Rows from block 6 of the image encoder of a small image captioner, named by matrix and row number. Rows with one number belong to one neuron. Each number is 500 + 40 x the weight over its row's rms, rounded and kept within 0 to 999. All counts start at 0. Numbers have three digits each.
After each neuron's rows are labels from the 100 images, of 14976, where the neuron reaches its largest size: "lies over" is the class under the peak. Only what is clearly more common there than usual is listed. The data: pictures of board games with random positions, seen at a slant.
# gate: MLP gate (encoder.blocks.6.mlp.gate.weight, 256x96), inputs 0-95
# fc1: MLP up (encoder.blocks.6.mlp.fc1.weight, 256x96), inputs 0-95
# fc2: MLP down (encoder.blocks.6.mlp.fc2.weight, 96x256, transposed), outputs 0-95

gate.28:545504440434464495437535449508468520532420596445539463509450470479454457500495513524481475495506557522486541515492579513498529556521550485497463490498454547564514517371505504503430563460461535539514499461519459569470502506457481518501512476564543483510508493519508503425525553538417549510
fc1.28:598529440466458424568476498508366521469517551516548502492494503498498558523479493514454478492533534556490505499540485465504517488514529534521548534542481519554499462563523546488541549513584481529522520510530468552518474452460535510566467446473496516550523475462507556459583439472424543458
fc2.28:565549455479526407507580482504470517497526522488575471503480513540552442462508560565478495511500505522470470457511414508519517506562471539510499532456397470478516502464519472554483565468475546485559548506493500506460474535523507498501575521512502519442459447425431591503518427528451489535
lies over: table

gate.125:537429439514492446522429473494432523456449451434499499461492518483560478457425457481498465472544480572450610519484574523483494502488489631541558476522522484497478506508513495522522504516532509457472498502462446560529506529507483437538533566498469466488470558509529561537494520569462505510
fc1.125:523499541483461454510550567480536468501528456502470492542489488517545449567511529521519504485510499562500496469487553552575472497465496419533509546504483491547533489465483535472590479491521404500462455474473554543581435586543532423492409496487425494445457486523456437529474483468520466504
fc2.125:487474462510510495530557494473520498479390468465442494558453546529411460493496519462522461530528543457535477500513588489454467594497529492533427496535510482541588428472533508548572508532542500499495444512499440493411549524418523494500493493549503516523456488521521530520470479511569463452
lies over: table

gate.243:524514499466482443460525533497452480438443459451487564499551461573495468490535440426512479489377499557483491529518508529475486508455508520502573492502474517508548567455530558444487517548591518540523556483489488480469471432472509506460444557520571468556530540474460560519506495547440492472
fc1.243:584453449522541467501563476477484464494501522511555506519557556424442495434509538465483555552515471529496427502508565547508459556497423478519519508483448480498514520505455549498484411540415494490567461522537473495392571518531476541563550506500521457502542454513550521506501483480455506514
fc2.243:430499519405522526542456555559505523558521564514520524465432532442428514518450498415413453558467491514441475502495479525501525450497499540551497470509504531480494541524573525517483476456524472560498520415509497467503487555422400522501498505479501460455518485495481517537535518442563459524
lies over: table

gate.224:518444503482452505570474532478626470431509490504481527412488505506540464500515510450470455532488519535582467497548421462527459468482535514545498501512462534507495507487448505493588496454463461426493504480458544434468496558471425573442520483484553476467436510518487532417504490484487470458
fc1.224:525460500551445581587528537549478527577437475506494536449461439493459582531467560505566450485442504511499528438447507571468464503515489495602500530429482504460488528548559504536456522510531535493560446541509483495487499519502499480541526512539530463494584473469521490567528549466498468482
fc2.224:481538539560448506471455502497546473496488464477567551547507490472543470531417572499538527433557505509544531512493422558476482504429504542487518563565503503576498510411522489577519506559473500473583475458568526522461463471443483506559502514501504480505523511461453509490452546525469517588
lies over: board

gate.14:456496511461511448500424451426579563521462436478562456548508577479485400465468499393510589512460487535442541485491509509521457519531460540473542505492513488505476513466495539511494527524573490486532509568465514576486562485501503534511455544533519487472487429528457480475546482455465484453
fc1.14:509456498526488468480528506545529426519465623512502499475511492546493515452498453532523523525580521546454473591483561424505532471488508581525439551521518494475475537469483586494603537419495527490442504448481462497554466463462452536518487487461480537528472502512485493441540534458494554517
fc2.14:526546425407492458487465515452504484493562481476511517569383515534506513508521504505486497427598442531467480507495460566474537448498507529525508531555524513538494545503474480446524505527507508499559501527546509477445493475484526506494650445493518529513480555554492556521449525527447464530
lies over: table

gate.37:487504512576494531491497527471521467486543505472490486489527516416546523481569460487543515540547497455501455498504410456547461443539444401486481504452372513501522450457480518532530508563515423527492430520511489493521555484488552497390459530548510486488455545541488473447490528508469545504
fc1.37:531448529502593499489534596530470478546442531504495443557570489394499519537488555475441494457486467500465486509516546519460509528538566417441461516478527507496521475424589553494499504507535503515515518534477476496437496529578569483541471537441504510536500476477555465549461556509507482526
fc2.37:572447520543514385461462521497500539476438485564525538519424539526542475522456515482490490493557497488546510440520480447467484450470547499570517565489530483473487501558522525590485507478499545434488481524578456524495522508463519433568546568449488464497566489480432455463463464495492465511
lies over: board

gate.106:558405489433457506477478536518512568480559462447526508502527505486526491491591430548555539556489462554465562463526467431547484564542515528556525482455440543488453508494463515508497465465428492494558548464510547495521433506513506514541513549467472495502570438498494515557446479462448458469
fc1.106:507543482540544512490473511486484505502502499459473496484502520397501428440477528529507493493538488511519591509537432458455529540477525549470439456503444469529446571396542469473532470532533444477443507489513534437480549485546507541508470543537456462542577560450543570500455517458430536494
fc2.106:415477471525511587444476403558521485500492503472496473494507501521553452467418451426552527503475468557530457477525522536512498444530471520424558486419510525489477539457498465458511542549538463471436518466501557529526484560594463517476549534515436461466468536443518520480520493529496522542
lies over: table

gate.213:507487453465472494460533437465507487556453476530466516530599492497469483558525520448445493431436497543468540505403506514462503480524463377560540530501502531534430475436559575549501557510461460507476518484480505534491477516503505461458547505448450529549484439529480513446518454557489524487
fc1.213:587455482468487404534458507584480572515567473457463482440454501454499507499441499522477480408589562445531440481506462526517500513457470492527462498455575457471439536451532544472442500534550480479509486457489503470508510500545524519526485523480499500534505491486486500446462414483473418535
fc2.213:609551572486540519464436501537470479520512489545447543527510504463480502431496475612465504492470539548455479527550468442500465564426506525451514538412513436479561512493483510507515539512523474420444449514485490491472516538533490488478543523548580559504509527474534454493527547533540541519
lies over: table

gate.221:554488510541565474445470478495481497410473434523554480562473556501400499465456552569499482440488475461470524499468533461518534571479495516526486530559484520495534487450505533536560473525572473471533503556548547497476493436451507456458521586573508439479479534534499497529470457435452543500
fc1.221:518446478472451491509480538488500543461565496438462498563457544503526512543494439479472516553560481497441444438539465464487464475429574530475508524484497527513446567528475482534456598512488433502466450493470544578461569528555525537533530415500525512476521487463458501498557527554453539455
fc2.221:518544491497486463467499492570485401581461441497490515480533443590385498502439485516540496493466517556437472482496538575512464492520486510489499514450442465546501536548538544544438504458507491510518492464498489517492552488530504564543492492491477507407615477478523503545468469480473440546
lies over: table

gate.96:482550508556548511529477548452496550537442464477471590486514466500482466521552472509514554538533537446522461441457496462499514473489488493478460573479487517451509480516462607500501458587480503456519477491503480488506542448561440566488512515496488458605471517503472577537550422461562527554
fc1.96:507469493545514462518468518532559535469524410497524501471558488443469513440488448555507518493559481471476545523475461490574604442579539495558514479497459538465450564538464489461520469567435496482462488560482458518540611497455475504521548543464456507476549449493504493493490555466485506444
fc2.96:542483462467474455463522442471478496436580501505506517522469532553535475464557476537449494531494464488457506488518518521461510535548489536413493441541429575465457517548520486478552523546485526435559501485522514529535529517469590569428504534585489498472444448520483531492543597521534449468
lies over: table